From a checkpoint of a small audio embedding model.
Model: log mel input, arch xception, norm groupnorm, activation silu.
Rows from block 3, named by matrix and row number. Rows with one number belong to one channel. Each number is 128 + 32 x the weight over its row's rms, rounded and kept within 0 to 255. All counts start at 0.
# convs1: first pointwise conv (model.blocks.3.convs.1.weight, 160x160x1x1), inputs 0-53
# convs3: second pointwise conv (model.blocks.3.convs.3.weight, 160x160x1x1, transposed), outputs 0-53
convs1.96 [ 81 169  95  73 101 111 154 133 113 171 129  58 158 206 154 137 124 159 182 149 136 113 157 151  85 112  96 107  96 133 115 104 132 105 165  74 154 124 112 192 111  95 106 151  96 175 150 108 123 107 133  81 113 150]
convs1.97 [129  45  91 100 109 116 124 154 121  79 137  88  97 124 133  84 117 104 164 104 136 126  91 140 174 178 138 113  98  35 115 130 123  97  91 122 105 108 164  94 114 132 147 122 172 113 155 130 134 126 141 143 149 119]
convs1.98 [152 128 146 140 168 116 128 137 109 126 199 169 121 165 132 137 116 146 152 132 124 133 101 115 113 236 179  87 140 143  67 174 136 122  88 141 101 137  85  89  49 177 163 124 118 149 147 118 110 128  82 143 214 134]
convs1.99 [123 136 140 138  95 138 137 160 137 153 118 126 124 155 145 175  76 128 118 176 166 131 117 196 154 127 130 135 182 106 178 107  81 101  95 185  79 108  91 121 121 101 143 148 110 130 105 133 124  98 200 126 118 117]
convs1.100 [134  57 185  89 150  89 121 149 128 113 186 137 167 136 129  68 152 182 124 161 104 135 170 170  70 164 109 129 164 100 140 103  91 150 125 111  60 125 128 150 113  92 183 103 143 124 121 150 164 112  92 158 106 167]
convs1.101 [119 125 158 100  90 152 115 205 193 115  97  99 126 159 118 113 113 100 167  62 108  98 142  90 117 160  90 132  94 180 101  68 134 203 100 107 155 127 139 127 145 149 120 168 198 172 119  76 138 118 176  89 150 161]
convs1.102 [106 133 107 110  95 113 147 188 130 113 117  58 150 135 101 114 110 178 126 128 177 150 107 162 177 140 147 174 150 129 125 143 129 146  80 115 153 206 142 120 188 116 147 177 148 115 150  96 124  68 183  88 138 113]
convs1.103 [146 128 163 140 115 125  89 164 121 108  73 135  54  53  73 154  78 144 132  79 122 142 113 104 115 142 121 129 101  98 132 109 100 126 104  75 145  91 166  61 139 148  84 116 144 115 107 122 161 114 108  44 169 110]
convs1.104 [129 127 121 156 126 128 164 130 117  62 101 121 125 138 132 144 100 145 141 130  93 111  86 136  98 134  69 127  69  84  70 127 176  67  87  92 106 120  75 170 134  94 124 129 121 109 138 105 125 109  81 130 128 130]
convs1.105 [115 110  68 130 190 134 128 133 156 121 186 190 171 149 179 159 146 158 123 132 191 153  99  82 152 123 118 135 157 164 176 170 152 156 138 175  89 132 127 167 101  99 139  73 104 104 181 143 148 146 183 120 125  66]
convs1.106 [164 169 125 128 172 112 116 155 118 128 162 145 173 136 119 111  95 202 135 200 109 135 106 152 169 142  87 145 158 115 144  46 128 165 117 156 153 130 145 127  82 148 127 112 137  96 116 150 128 200  99 113 166 128]
convs1.107 [168 175 165 113 105 112 160 196  40 159 122 163 146 177 164 125 108 130 129 167 114 102  70 117  95 112 133  84 157 129 164 163 156 103 147 135  63 178 119 155 164 164 118 165 134 149  78 137 119  95 132  57 140 118]
convs1.108 [120 159  71 137 153 143 110  92 150  93 168  75  47 126 153  79  40 198 104 101 155  99  96 150 154 110 169 150 124 149 116 138 105 120 103  93 123 102 102 146  78 173 140 124 137 149 122 105 153  75 132 142 121 115]
convs1.109 [ 90 102  92  83 155 109 155 154 108 103 120 161 107 114 134 152  63 112 123 137 141 121 131 120 101 183 137 151 186 147 113  56 130 198 138 119 158  99 151 150 145  80  90 137 113 113 141 147 100 139 117 114 114  77]
convs1.110 [122 151 120 109 145 115 121 156 150 162 104 163 179 146 186 203  81 227 154 163 174 128 118 103 106  70 118 147 134 123 109 101 169 146  57 181 124 143 122 136  56 169 106  87 173 130 123  80 109 186  86 168  91 120]
convs1.111 [139 161 161  98 163 147 144 139 109 158 135 113 127 153 104 118 158 120 140 108 120 154 115  61 153  97 152 140 108 123  52 121 121 125 157 147 146  98 134 126 133  79 119 142 157  88 111 121 135 111 106  79  96  98]
convs1.112 [ 75 123 155 105 143 131  95  82 165 103  92 113 127  82 163 126 148 113 111 153 203 145 180 143 129 160 110 109 161  72 173 153  81 162 155 137 126 160  74 149 125 156 132 189 131  88 138  96 110 130 143 112  86 119]
convs1.113 [123 165 122 117 141  75 133 164 103 128 177  74 139 131 144 132 135 141 150 154 124 141 126 179 155 108 140 189 148  31 150 115 183 128  76 161 132 113 117 124  69 152 183 102 146 139  90 112 142  48 149  83 173 153]
convs1.114 [172 108 147 146 136 139 168 153 163 121 160  90 142 105 130  99  62 142 182 139 171 104 115  89 171 175 191 175 128 124 100 127  78 190 149 144 116 179 148 109 129 140 143 113 123 148  63  67 129 153 108 145 106 114]
convs1.115 [ 47 151  79 173 125 125 142  93  92 134  80  84  69 109 117 162  82 102 157 162 161 150 112 157 138 186  54  82 114 156 153 164 109 140 158 138 136 115 186  88 105 119 112 136 108 141  66 101 134 138 116 179  71 118]
convs1.116 [123 197 141 169 174 114 142 109 131 123 113 103 130 119 120 125 135  94 182  81 171 179 126 134 138 145 148 149 129 107 122 148 142 148 186 119 157 125 175  99 157 156 158 178 180  97  59  80 142 160 110 236 115 105]
convs1.117 [111 138 122 184 148 163 150 135 135 118 128  61 124 158 139 129 125 111 116  70 136 126 145 131 122 115 125 178 135  95 143 144 131 160  76 145  92 143 200 209 120 124  89  75 155 151  80 145 139 168 114 164 159 124]
convs1.118 [167 113  63 115 106 152 122 150 199  89 121  97 180 180 136 142  64 143 119 124 157 112  96  69 121 133 163 106 171 140  84 131 101 152  96 121 163 119 172 161 168  91 136 144 118 141 116  89 126 180 131 128 126  64]
convs1.119 [124 145 123 134 136 107 122 109 135  90  86 148  81 158 150 122 210 132 131 191 173 120 103 108 131 106  99 162  89 154  73 139 105 166 146 107  95 115 111 168 140 137 131  78 135 140 208 145  66 152 121 120 111 105]
convs1.120 [153 108 122 143 114 107 145  99  93 152 112  77  80 144 178 191 193 169 149 112 160 135 181 154 119 124 144 145 128 106 110 137 127 129 142 139 153 122  88 120 150 127 101  98 151 134 109 119  88 105 105 111 156 157]
convs1.121 [141 150 117 148 161 129 125 174 179 124 133 105 146 126 119 120 108  98 123 135 168 169  99 168 115 167  75 124 127 119 121 133 188 129 190  99  82 107 223  69 143 125 116  92  79 150  51 191 136 205 105  98 121 187]
convs1.122 [ 66 121 105 153  70 204 130 105 158 124 155  77 170 177 212 190 160 187 101  98 127 125 156 190 137 129 150  72  97 131 177 125 153 143 158  83 120  86 139 107  94 106 105 162 128 104  57 112 123 145 145 173 122 130]
convs1.123 [141 134 157 132 136 135 101 122  99 152 144 116 116 123 161  39  83 177 166  95 146  92 118 133 111 138 145 149 130 117 119 123 112  78  29 140 118  35 111 110 142 138 167 100  91 130 152 158 125  96 233 177 126 166]
convs1.124 [177 160 121 156 143 105 116  93 148 172 158  85 108 181 183  73 158  83 105 115 147 151  75  63 100  82 131 153  54 164 154 138 152 127 166 138 200  65 176 128 162 154 120  57 116 115  69 126 153 103 117 159 112 154]
convs1.125 [ 85 101 180 110  47 134  90  76 119 133 190 119  67  59 137  53 118 166 138 146 159 132 105 148 134 146 174 130 125 136 159 177 146 177 127 112 165 149 103 140 143 159 166 135 164 155  89 138 133 148 130 152  87 187]
convs1.126 [146 143  69 134 194  95 125 138 122 163 200 111 116 147  78 181 117 126 104 118 119  71 164 103 129 150  94 141 163 159 159 133 196 162 147 112 101 178 149 151 140 120 191 177 131 127  80 100 133 133 125  98 134 125]
convs1.127 [136 160 138 118  94  75 127 111  94 169 137  48 133 107 102 128 129 107  93 101 150 127 121 118 104 104 168 164  59 117  73 155 161 145 197 164 197 144 112 121 118 156 110 101 123 121  87 159 113 191 119 110 123 108]
convs1.128 [117 171  80 184  88 171 120 141 167 169 139  62 130 140  67 111  72 182 184 146 151 121 109 114 124 140  55 124 116 140  93 111 134 132 145 186 124 119 122 119 147 110 125 133 137 152 127 117 110 188 114 155 132  85]
convs1.129 [206 188 112 135 127 165 145 138  91  95 124 114  75 110  96 115  89 163  92 135 143 134 135 126 120 145 138 158 105 120  92 154 165 145 143 135 163   8 179 112  66 136 132  49  97 138 114 153 165 153 162 186  96 149]
convs1.130 [140 165 160 122 185 141 116  80 175 134  51  87 169  91 128 173 159 117 127 125 114 154 127 120 166 130 171 114 160 114 123 117 107 143 156 104 117 155  43 115 138 121 157  58 128 137 128  99 120 134 134 186  91 185]
convs1.131 [123 123 130 151 156 161 150 119  71 184 204 121 139 125  94 135 167 161 138 185 122  68 141 131 145 209 147 169 127 124 117 159 113 187 119 173 149 108 135 116  81 166 115 140  91 109 166 159 135 112 121 155 124 120]
convs1.132 [114 121 125 118 134  77 117  44 147 192 125 116 161 129 131 146 134  89 137 205 150 194 106 169 155  51 163 148 133 169 141 180 163 146 172 135 155 122 129 139 112 102 166 122 112 120 122 164 182  83 115 128 129  94]
convs1.133 [140 129  37 144 116 175 154 134 107 145 108 120 146 140  64 164 117 128 120  69 139 105  55 119 109 127 117 161 147 111 125 120 113 115 154  96 147 127 127 138  92  75  90 155 167 101 105  94 145 154 135  82 122 165]
convs1.134 [134 127 157 142 141  89 105 113  83 122  85  91 163 121  85 104 156 156  73 110 111 102  92 143 155 128  94 162 117 158 202 108  92 201 108 107 154 107 127 142  92 151 143  76 170 116  83 129 162  90 159 100 121 203]
convs1.135 [ 91 127 136 139  77 137 138 102 178 144  84 145  99 117 132 137 118 137 144 117 152 154 108 132 167 114 155 165 139 117 114 151  88 119  84 104 115  31 124 121 101 118 125 162 141 153 178 149 113 137  95 142 164 107]
convs1.136 [132  88 154 157  70 201 160 144 159 122 142 106 163 160 169 147 187 157 119  94 115  91 106 159 157 155 119 157 141 123 160 155 172 175  89 153 102 157 115 131 118 124 146  62  95 128 221 120 153 116 107  98  98 125]
convs1.137 [114 132 129 140 115 131 130 160 198 172 168 155 117 126 129 140 147 132 166  96 142  80 117 136 150 129 155 181 113 122 134 151 155 144  96 140 222  93 111 210 114 154  70 117 184 133 113  86 142 143 123  77 133 105]
convs1.138 [119 146 120 126  60  96 100 149 175 149 146  50 115 166 140 128 199 117 129 113  77 146 187 213 129 121 130 137 155 112 162 173 131 147 120  93 109 107  78 142 106 170  80  76 131 165 147 158 113 151 121 111 135 180]
convs1.139 [116 146 141 149 170 147 213 101 132  85 132  85 121  74 132 179  85 168 112 150 106 109  83 112 141 144 100 135 130 170 150 156 154 158 100 129 161 113 134 116 104 152  75 133  90 176  88 122 106 113 122 168 103  89]
convs1.140 [ 39 213 105 145 124 169 158 143 119  61 143 112 130 122 130 119  75 123 127 147 118 117 135 125 163 138 124 127  70 163 200  74 140  95 154 135 144 127  77 171 133 144 145 101 144  93 188  72  97 189  77 128  82 164]
convs1.141 [198 196  82 119  99 109 130 189 100  89  98 137  95 123 200 149 195 183 157 109 101 118 101 122 162 141  96 118 143 142 186 122 126 149 157 175 138 121 105 139 165 130 120  94 149 160 174 152 115 206  69 114 151 119]
convs1.142 [140 141 158 110 126 152 153 129 106 153 119 152 135  95 156 152 143 108 151 133  92 118 122  63 143 119   3  44 118 160 113 130 142 140 117 123 156 124 157 141 130 122 114 159  94 118 122  72 131 123 132 176 114 125]
convs1.143 [ 98 113 135 125 130  52  93 155 169 123 117 107 142  77 133 211  67 118 154  72  87  93 124 158 222 166  88 152 144 142  88 144 149 104 111 142 131  99 134 103 202 169 117 115 159 118 137 155 132 145 139 121 122 160]
convs1.144 [143 108 119 107 189 180 167 177  81 115 108 134 148 132 131 110 101 144 141  61  97 172 113  91 177 105 151 153 143 110 126 146 106  91 136 110 163 120  84 186 102  96 143 116 120 203 138 165 160 116 209 132 142 141]
convs1.145 [ 77 154 150 155 116 116 100 142 164 123 114 145 134 133  82 108 142 119 111 120 135 141 131 149 155 113 162 187 179 198 152 107 166 104 135 150 100 171 149 127  97 102 105 115 102 137 130 141  87 137 139 114 142 181]
convs1.146 [118  81 138 157  88 158 157  77  94  91 168  94 103  97 123 144 104 152 123  77 157 115 126 155 151  91 161 124 156 150 108 127 205 101 141 132 138 186 127 150 137 122 142 100 109 207  96  68 128 142 137 172 134 167]
convs1.147 [121 144 119 132 128 146 137  76  89 105 148 108 120 153  87 102  47 143 105 173 120  99 139 108 129 101 154 151 127 155 184 139 114 122 144 133 144 124 114 160 147 124 147 116  85 142 145 151 146 133  94  69 155 156]
convs1.148 [100 131 121  90 123 179 125  95 153 148 127  97  91 103 119 140 171 134  90 140 147 101 150 108 108 102 116 105 179 122 113 153 178 103 129 107 113 123  98 121 144 101  77 206 139 131  97  89 117  45 189 151  92 119]
convs1.149 [177 182 111 162 189 114 159 161 187 138 152 145 141  94 123 142 121 120 165 153 139 120 168  99 175 144 126 139  93  82  52 169 123  48 144 127 163 102  93 127  97 123  97 115 135 127 109 110 134 114 149  76 165 120]
convs1.150 [148 152 119 170 171  80 141 173 125 197 152 120 133 146 121 126 130 115 109 101 126 125 101 141 112 127 161 137 101 141 157  89 148  97 192 140 126 181 110 142  64  93 114 133 143 138 100 126 137  87  79  62 165 129]
convs1.151 [ 77 145 136 159 134 168 167 146  98 130 147 139 106 112 160 152 211  79 118  88 167 175 176  37 110 117 145 133 119 110 134 108 186 133 149 162 180 108 103 153  85 153 159 113  99 106 122  60 119 110 154 154 146 178]
convs1.152 [ 82 178 104 101 195 145 106  94 130 132 145   7 149  68 160 157  93  88 112 163 106 149 112 154 162 114 108  81  65 125 122 126 112 147 154 126  93 163 193  88 145  81 107 130 147 157 112 186 122 142 141 105 138 154]
convs1.153 [105 138 131 113 121  49  83 103  86 158  47 132  98 110  99 119 144  69  98 132 118 136 166  83 170 129 162 162 100 128 115 102 102 141 136 139 149 132 135 113 116 102 137 133 137 156 127 111 138 154 126  93 116  75]
convs1.154 [101 141 151 116 117 139 124 173 127 123 114  98 102  75 129 101 125  49  93 103  98 147 129 122 126 138 113 150 136  99 132 129 116 186 122 148  46 101 188 150 147 129 163 131 101 142  75 139 115 149 135 183 191 110]
convs1.155 [ 94 142 143 167 137 111 151 146 134 102 142 167 147 140 148 109 110 138 128 148 124 200 148 142 107  95 110 132 134 144 136 118 131 109 107 161  73  88 148  90 144 131 106 130 133 152 123 135 120 110 120 105 168 143]
convs1.156 [ 92 111 117  90 146 136 193  89  89 117  83 136 111  83  97 129 179  89  98 121 104 156  88  98 175 123 125 126 140 202 161 126  81 116  86 145 111 191 130 129 154 134 119 141 135 101 166 148 101 113 185 112 143 113]
convs3.96 [102  85 117 179 135 114 172 153 140 159 168 112 172 140  83 115 119 166 141 156 130 152 154 137 168  29 156 154 101  90 121 132 117 140 139 143 123 143 169  93 133 101 151  76 100  97 156  95 133 133 183 131 127 165]
convs3.97 [119 192  16 109 102 137 115 173 122 169 119 180 126 122 116 114  59 110 172  92 140 153 119 164 186 106  94 135 100 113 105 140 103 137  41 108 154 102 182  74 101 131 112 183 150 150 122 128 137 140 149 132 151 151]
convs3.98 [138 173 127 187  78 149  92 104 164  49  99 185  98 152 108 131 115 202 104 182  80  99 105 147 202  67 118 115  99 151 134 127 136 160  88 119 116 149 116 104 145 142  96 184 178  70 151 139 157 118 115 127 127  70]
convs3.99 [156  54 140 112 158 106 155 157  86 104 112 124 186  80 148 113  91 108 112 136 162 118 112  90 145 166 103 159 105 149 183  63 158 152 142 120 106 177 136 162 118 166 132 184 156  99 136  68 154 128 185 137 130 153]
convs3.100 [103  93 136 159  89 141 127 108 124 123  45 116 146 106 176 144 148  96 151 125 123 123 152 148  34 122 110 116 156 127 117 117 173 110 137 130 160 149 142 157 175 113 144 132 178 153 153 144 153  80 154 137 109 138]
convs3.101 [123  77 127  98  65 160 101 163 120 164  93 108 119 148 144 176 145 109 109 124 144  49 143 153 132  35 161 155 110  61 108 109 164  74 108  88  86  87 197  89 101 114 161 189 141 178 117  74  57 119  77  95 125 123]
convs3.102 [108 140 113 148 134 117 181  51 163 133 102 133 133 145  87  68  78 126 155 125 102 137 151 167 110  97 124  94 110 134  98 139  49 154 118 120 132 157  80  86 164 126 125 116 113 111 133 146  61 134 130 163 123  86]
convs3.103 [142 137 123 136 135 102 101 150 131 144 158 140  89 170  65 145 110 140 102 179  74 155 155 153  68 158 127 116 150 113 102 118  71  64 134 191 133 150  82 164 132 146 187 118 167 160 124 171 150 165  84  77 132 116]
convs3.104 [ 88 116  81 159  87 113 105 132  90 121 129  68 119 132 127 136  62 125 133  87 166 143 111 131 121  98  58 158  89  87 145 120 153 136 107 153  92  57  74  72 109 124 138 220 110  79 172 125 104 113 132 160 147 189]
convs3.105 [123 190 109 125 156 146 136 155 157 168  99 182 151  97  94 128  76  46  98 137 113 156 122 163 185  93 113  98 142 146 124 167 149  82 123  60 166 142 159 130  69 101 100 161  94  86  98  75 107 108 116 120 109 105]
convs3.106 [ 80 126 123 130  91 151 149 155 151  96 158 109 125 121  75 131 134 134 103 124 149 195 112 120 106 146 154 122 161 141 113 130 142 130 129  95  75 106 123 113 101 103 122  90  89 158 173 122 108 122 137 137 112 120]
convs3.107 [238 134 115 113 183 162 134 152 143  97 127  65  96 198  98 100 113 102 115 149 117 119 118 168 143 108 128 120 115 114 124 129 146 131  90 116 171 141 135  92 112 132  83 129 143 185 102 102 195 168 134 116 198 163]
convs3.108 [116 183  78 123 157 149  84 149 113 138 179  88  88 122 122 105 158 123 100 146 107 157 112 140  56  95 123 122 178 155  78 155 164 170  97 164 140  76 139  91  97  82 100 145 132 139 145 132 130  81 104  68 135 152]
convs3.109 [167 150 168 119 108  82 183  77 163 151 148 134 176 156 142 160 115 106  90 117 126 108 138 154 156 181 162 133 174  75 149 150 110 115 136 180 172 188 194 108 136 165 145 140 132 139 127 164 127  93 151 168 153 112]
convs3.110 [150 108 114 129 156 131 161 139 147  77 130 201 142 153 154 139 188 135 115  99 120 131 161 130 116 149 109 124 116 108  87 122 156 152  97 109  70 143 130 116 133 117 146  87 103 118 120 117  94 121 148 128 195 144]
convs3.111 [149 147 149 135 108  88 104 120 118 158 158 184  80 108 143 136  94 136 146  77 133 141 143 126 161 105  79 100 110 117 150 104  79 113 144 119  99 169 142 121 148 114  94 195 131  71 121  81 167 167 161  74 108 183]
convs3.112 [138 135 183 100 177 152 155 111 127 115 103 124 110 113 146 106 145 117 160 157 104  56 145 134 124 122 200 124 115 117 144 110 115 181  89 120 141 164 155 155 159 123 107 161 176 126 182  83 161 163 169  97 109 140]
convs3.113 [139 100 117 150 182 107 115 151 133  83 129 123 127 148 104 153 124 160 157 115 102 100 150 111 153 151 179 134  59 125 121 174 124 116 115 129  96 145  83  71 108 125 120 101 146 104 141 119 135 122 190  74 105 113]
convs3.114 [153 136  76 155  94 156 118  55 136 137 179 134 154 165  69 128 198  96 133 151 159 137 168 125 126  41 130 134 174 165  94 156 161  90 162 134 233 150 107 136 129 136 119  49 108 130  84 132  88  89 127 120 182 120]
convs3.115 [ 91 105 151 112 179 137 115  92 117 143 119 128 123 166 103 139  72 111 146  66 100 128 146 121 114 152 121 105  24 135 127 177 138  59 100 165  74  82 126  80 121  95 154 169 197 152 126 110 109 146 141 136 158 140]
convs3.116 [161 131 143 172  77 116 139 153 131 165 185 125 124  74 110 162 139 154 134 110 114 158 104 163 127 184 160 135 110 109  63 189 161 161 121 118 165  98  89  81 134 109  70 154 154 128 117 163 115 113 127 140 127  90]
convs3.117 [117  94 132 169 129 165 121 114 157 123 107 103 114 119 119 108 125  93 196 117 105 145 134 131 146 206 105 101 123 127 149  51 116 138 111 127 113 163  75 128 125 151 144 127 105  97  58 121 176 143 136  84 134 138]
convs3.118 [150 186 123 159 108 131  98 181 108 120 138 159 125  66 150  83 108 116  78 107 102  79 163 157 134 197 166  97 140 105 115 128 118 124  90 141 133 139 145  59 180 116 138 156 176  81 139 146 114 138  64 115 103 175]
convs3.119 [111  61 140 149 130  94 205 118 183 168 172 185 110 114 163  94 158  94 153 111 129 128 108 163 111 166 119 116  43 179 122 171 166  98 119 115 136 100 126 124  89 127 116 117 109 114 187 164 151 127 111 112 129 124]
convs3.120 [128 154 110  82 114  95 133 124  64 104 114  52 101  93 169 112  98  85  47 144 132 202 119 155 198 140 110 128 101  91  83 125 151 147 107 120 106 164 135 119 134  75  95 174  81 107 121 103 112 177 137  91 145 133]
convs3.121 [109 127 124 146 111 138 111 160 140 149  79 164 121 115 159 142 138 128 138 169 132 120 147 132  70 181  97 132 201 114 152 103 184  93 100 137 121 192  63 133 134 167 123  64  93 120 167 155 131  89 104 177 116  91]
convs3.122 [113  86 166 110 146 120 122 125 111 179 120  99 158 113 147 127  78 160 121 157 144 151 171 119 123 170 135  84 145 163 116 171 205 114 107 122 117 111 113 118 153 140 148 121 203  82  99  97  94 159  98 133 120 117]
convs3.123 [145 205  83  93 122 129  88 110  92 101 122 145 137 117 138  89  99  51 165 104 138 155 161 144 167  87 157  92  88 120 125 128 104  71 166 132 144  94 157 165 103 147 124 127 143 140 120 116 138 161  95  53 123  82]
convs3.124 [ 89 109 143 154 142 163 139 113 116  92 128 109 127 124  82 112 156  81 156 159 110 122 163 118 123 180 131 141  98 141  75 148 139  71 118 120  65  92  71 112 105 134 190 142 144 159 111 134 104  66 103  83 109  95]
convs3.125 [100  88 171 149  74 119 149 124 183 135  66 114 111  72  91  95 100 124  81 133 108 166  86 100 113  93 112 133 141  98 108  80 173  94 132 110 103 136 146 124 120 158 143 140 140  56 118 129 110 128 104 146 171 129]
convs3.126 [106 170  99  88 165 148  64 122 112 126 169 106 128  84 129 113 147 151 105 144 108 231 133  64  92 139  92 117 187  70 115 146 153 110 130 125 127 164 146 162  77 141 110 106 157 108 152 167 167 136 138 152 164 168]
convs3.127 [145 164 119 158  64 131 191 141  80 136 174 211 136 127 135  96 213 142 126  77  76 165 126 110 122 106 161 130 141  85 109 169 129 142 124 168 135  74 128 159 147 105 128 110 185 105 116  99 146 112 106 146 142  83]
convs3.128 [182 135 129 152 200 162 149 141 119 122 109 128 143  57 111  98 149  66 153 106 136  67 125 128 122 138  93 126 192 113  98  89 179 102 112 115 166 109  96 157 133 136 140 137 110 115 202 128 221  59 107 120  79 123]
convs3.129 [173 106 126 135 110 105 172 118 110 127 114 149 123 126  81 118 141 144  85 186 116  61 144 190  55 128 129 125 215 132 156  80 146 112 114 137 114 106 138  64 137 146 103 135  45 130 117 194 135 102 169 122 119 103]
convs3.130 [179 176 107 151 128 116 164 136  93  92 165 144 123  65 125 174 156 118  65 168 102 231 127 114 108 145 115  98 150 159 100 175  74 164  77 122 145 177 119 166 109  91 153  86 141 137 126 151 110 142 103  85 117 102]
convs3.131 [122  72 139 152 136 167 136  87 103 169 145 163 166 155 126 112 146  91 119 115 124 114 123  79 166  80 125 131 205 154 111 124 163 122 109 116 113 129 103 142 135 115  72 124  95 120 145  59 143 126 104 137 116 113]
convs3.132 [152 157  75 111 151 166 109 154 118 152 132 127 105 148 111 168  87 116  83 128 141 206 122 156 122 122 163 112 118 126 142 128 169 126  81  93  85 166 201  58 106 111 145 169 157 100 139 112 152  91  56 108 138 113]
convs3.133 [172 146 129 158 160  97 157 115  79 169 152 182 129 120 198 176 181 101 135  91 138 179 128 157 138  52  89 113  57 158  68 107 150  96 108  95  74 160 135 114 142 102 143 141 131  65  77 120 184 113 110 114 168  95]
convs3.134 [119 107 143 119 168  78  93 133  89  71 160  84 130  96 106 129 139 125  98 128 124 143 114 194  86 173 110 107 136 166 160  54  71 118 124 118 129 102 129 115 105 140 152 107 102 136 123  50 188 107 151 159  37 131]
convs3.135 [125 107 130 128 198 122  85 145  68  93 132 108 106  94 178 193 123 170 180 131 112 135 187 162  93 158  75 153 125  99 153 177 201  83 158 136 131 136  97  85 187 127 144 135 199 134 141  84 136 108 118 122 147 120]
convs3.136 [ 85 132 134 101 222 136 103 156 143 151 113 123 118  94 157 139  92 105 143 139 120 157 158 136 130 178 134 136 171 114 173 148 124 168 138  77 120 148 125  84 142 123 118 122 127 136 166 135 146 170 134 111 135  70]
convs3.137 [116  82 107 143 169 110 129 158 117 120 106  81  81 108 129 104 117 117 164 132  87  94  96 121 151 193 142 124  90 109 175 123 158 125  92 114 136 119  93  92 140 135  97 141 168  75 147 117 233  98 165  76 136 112]
convs3.138 [133  86 161  68  81 181 184 190 164 140 181 106 141 176 118 121 141 126 166 100 130 127 120 158 150 177 145 102 114 116 115 104 164 122 115 133 172  94 160 120 118  97 107  88 150 138 137  60 139 148 136 123 122 168]
convs3.139 [140 118 129 137 137 144  88 112  89  92 138 138 170 152 139 111 129 144 106 109 116 117 103 109 155 182 120 115 194 103 136 148 171 149  37  90  99 102 175  99 127 152  96 115 121 135  94 144 137 102 225  53 104  91]
convs3.140 [ 56 101 194 170  88 152 151  82 139 177 131 163  94 137 104  85 126  62 104 155 128  77 115  96 138  90 172 128 121 164 106 166 143  93 121 203 155 113  88 113 113  79 114  98 188 143  93  86 161 127 125 155  88 166]
convs3.141 [ 90 135 128 155 150 123 142  70 150  59 118  89 136 129 139 117 110  99 139 151 129 147  87 122  89 135 166 135 126 121 104 110 119 101 165 160 118 152 128  91 106 135 151 160 105 133 147 166 194  89 146 113 124 127]
convs3.142 [166 138 113  66 133  90 160 135 106 118 124 123 138 110 112 119 179  69 131 109  80 104 190 117 146 136 147  82 141 174  69 136  83  95  67 118  85  85 150 124 176 118 137 184 142 106 155 121 134 106 131  94  94 105]
convs3.143 [113  83 110 124 103 122 123 202 124 131 166 103 110 189 146 131 118 113 168  93 149 139 161 160 108  90 136 123  72 175 100  92 147 102 140 117  84  71 126 139 109 147  89  96 120 164 106 128 154 141 111  90 123 114]
convs3.144 [ 96 117 182 107  72 113 143  70 138 177 182 133 146  92 119 165 121 119 100 131 134 139 147 108  91 108 150 110 128 137 159 117 161 119 109 103 104  84  64 130 120 128 124 189  84 110 146  72 122 121  82  99 162  47]
convs3.145 [163 171 166 182 171  81 129 152 121 126 161 132 145  69 136 133  59 129 106 193 188 143 135 143 161 161 174 165 168 160 143 150 135 160 139 139 141 132  94 131 101 155 142 192 146 118 115 174 117 181 133  95 116 202]
convs3.146 [ 98 152 100 106 166 149 154 113 130 148 124 160 100  61 124 114 142 140  75 185 126 162 174 107 161  82  90 179 142 151 191 111 100 161 143 108 123 134 115 101 142 120 150  82 132  59 128 141 164 123 104 124 172  98]
convs3.147 [ 95 116 106 131 113 116 173 106 118 130 106 137 153  48 151 125 113  87 159 123 139 141  98 131 136 154 139 127 175 135 129 143 169 134 113 111 187 157 156 108  92 114 170 100  71 209 126  88 215 125  67  51 111  79]
convs3.148 [140 131 102 159 102 115  78 153  99  98 166 155 143  64 137 109  94  64 166 126 204 123 140  66 131 171 113 132 130  83  78 173 222 144 137 126 205  96 119 142 150 129 147 111 175 138 136  67  97 129 135 153 160 104]
convs3.149 [178 124 129 147 139  93  99 150  60  98  88 103 175 172  59 157 179 129 133 154 108  68  97  83 125 186  71 114 143 168 147 167 127 168 125 154  65 181 132 159 106 135 138 146 118 128  93 190 133 115 150 172 159 114]
convs3.150 [ 95 112 118  86  82  88 129 133 136 131 129  91 146 155 138 146 142 169 126  73  62  79 162 131 171 180 136 112  67 126 168 127 146  71 199  95  77 109  86  86 156 116 160 121 157 187 166 114  56 105 127 109 110 107]
convs3.151 [136 191 164 142 109  93 112 150 125 130 122 156 126 113 179 123  48 161 121 159 120 123 122 190 141  71 104 125  62 131  96  93 161 141 109 139  71 162 115 105 134 177 174 151 137 126 109  68  86 115 169  92  99 128]
convs3.152 [ 93 111 134 119 161 151 110 150 198 128  96  72 126 129  97 175 150 167 160 165  99  67 177  85 105  67 125 139 160 205 134 138  87  94 154 142 158 112 107 190 159 151 137 122 174 121 104 149 126 129 158 121 138  85]
convs3.153 [143 104 202 123 162 137 187 183  99 129 102 149 149 104 105 114 156  71  50 111 162 101 142 183 100 157 159 105 107 149 166 157 159 132 132 169 180 162 106 110 130 119 140 158 129  95 145 171 123 160 169 146 139 151]
convs3.154 [121 106 177  98 215 183 140 139 208 104 151 118 143 127 124 155 135 116 147 182 129 110 113 151  92 205 109 168 134 180 163 116 169  95 132 145 122 137 146 163 119 154 125 185 145 138 159 159 153 144 136  85 135  91]
convs3.155 [130 135 133 132 113 171 153  57 156 130 199 175 155 134 139 160  91 133 110 211 124 118  98 126 106 106 154 154 105 178 151  78 172 154 105 157 131 144  98 141 157  82 122  81 143 169 143 117  99 115  98 181 181 152]
convs3.156 [126  62  83 110 155 123 145 130 196 110 114  94  63 135 128 169 145 124 151 106 133 160  82 156 144 129 137  95 211 166  80 158 116 123 122 179 141 127 163 173 117 102 156  90 114 137 200 166 154 138 128  80 166 160]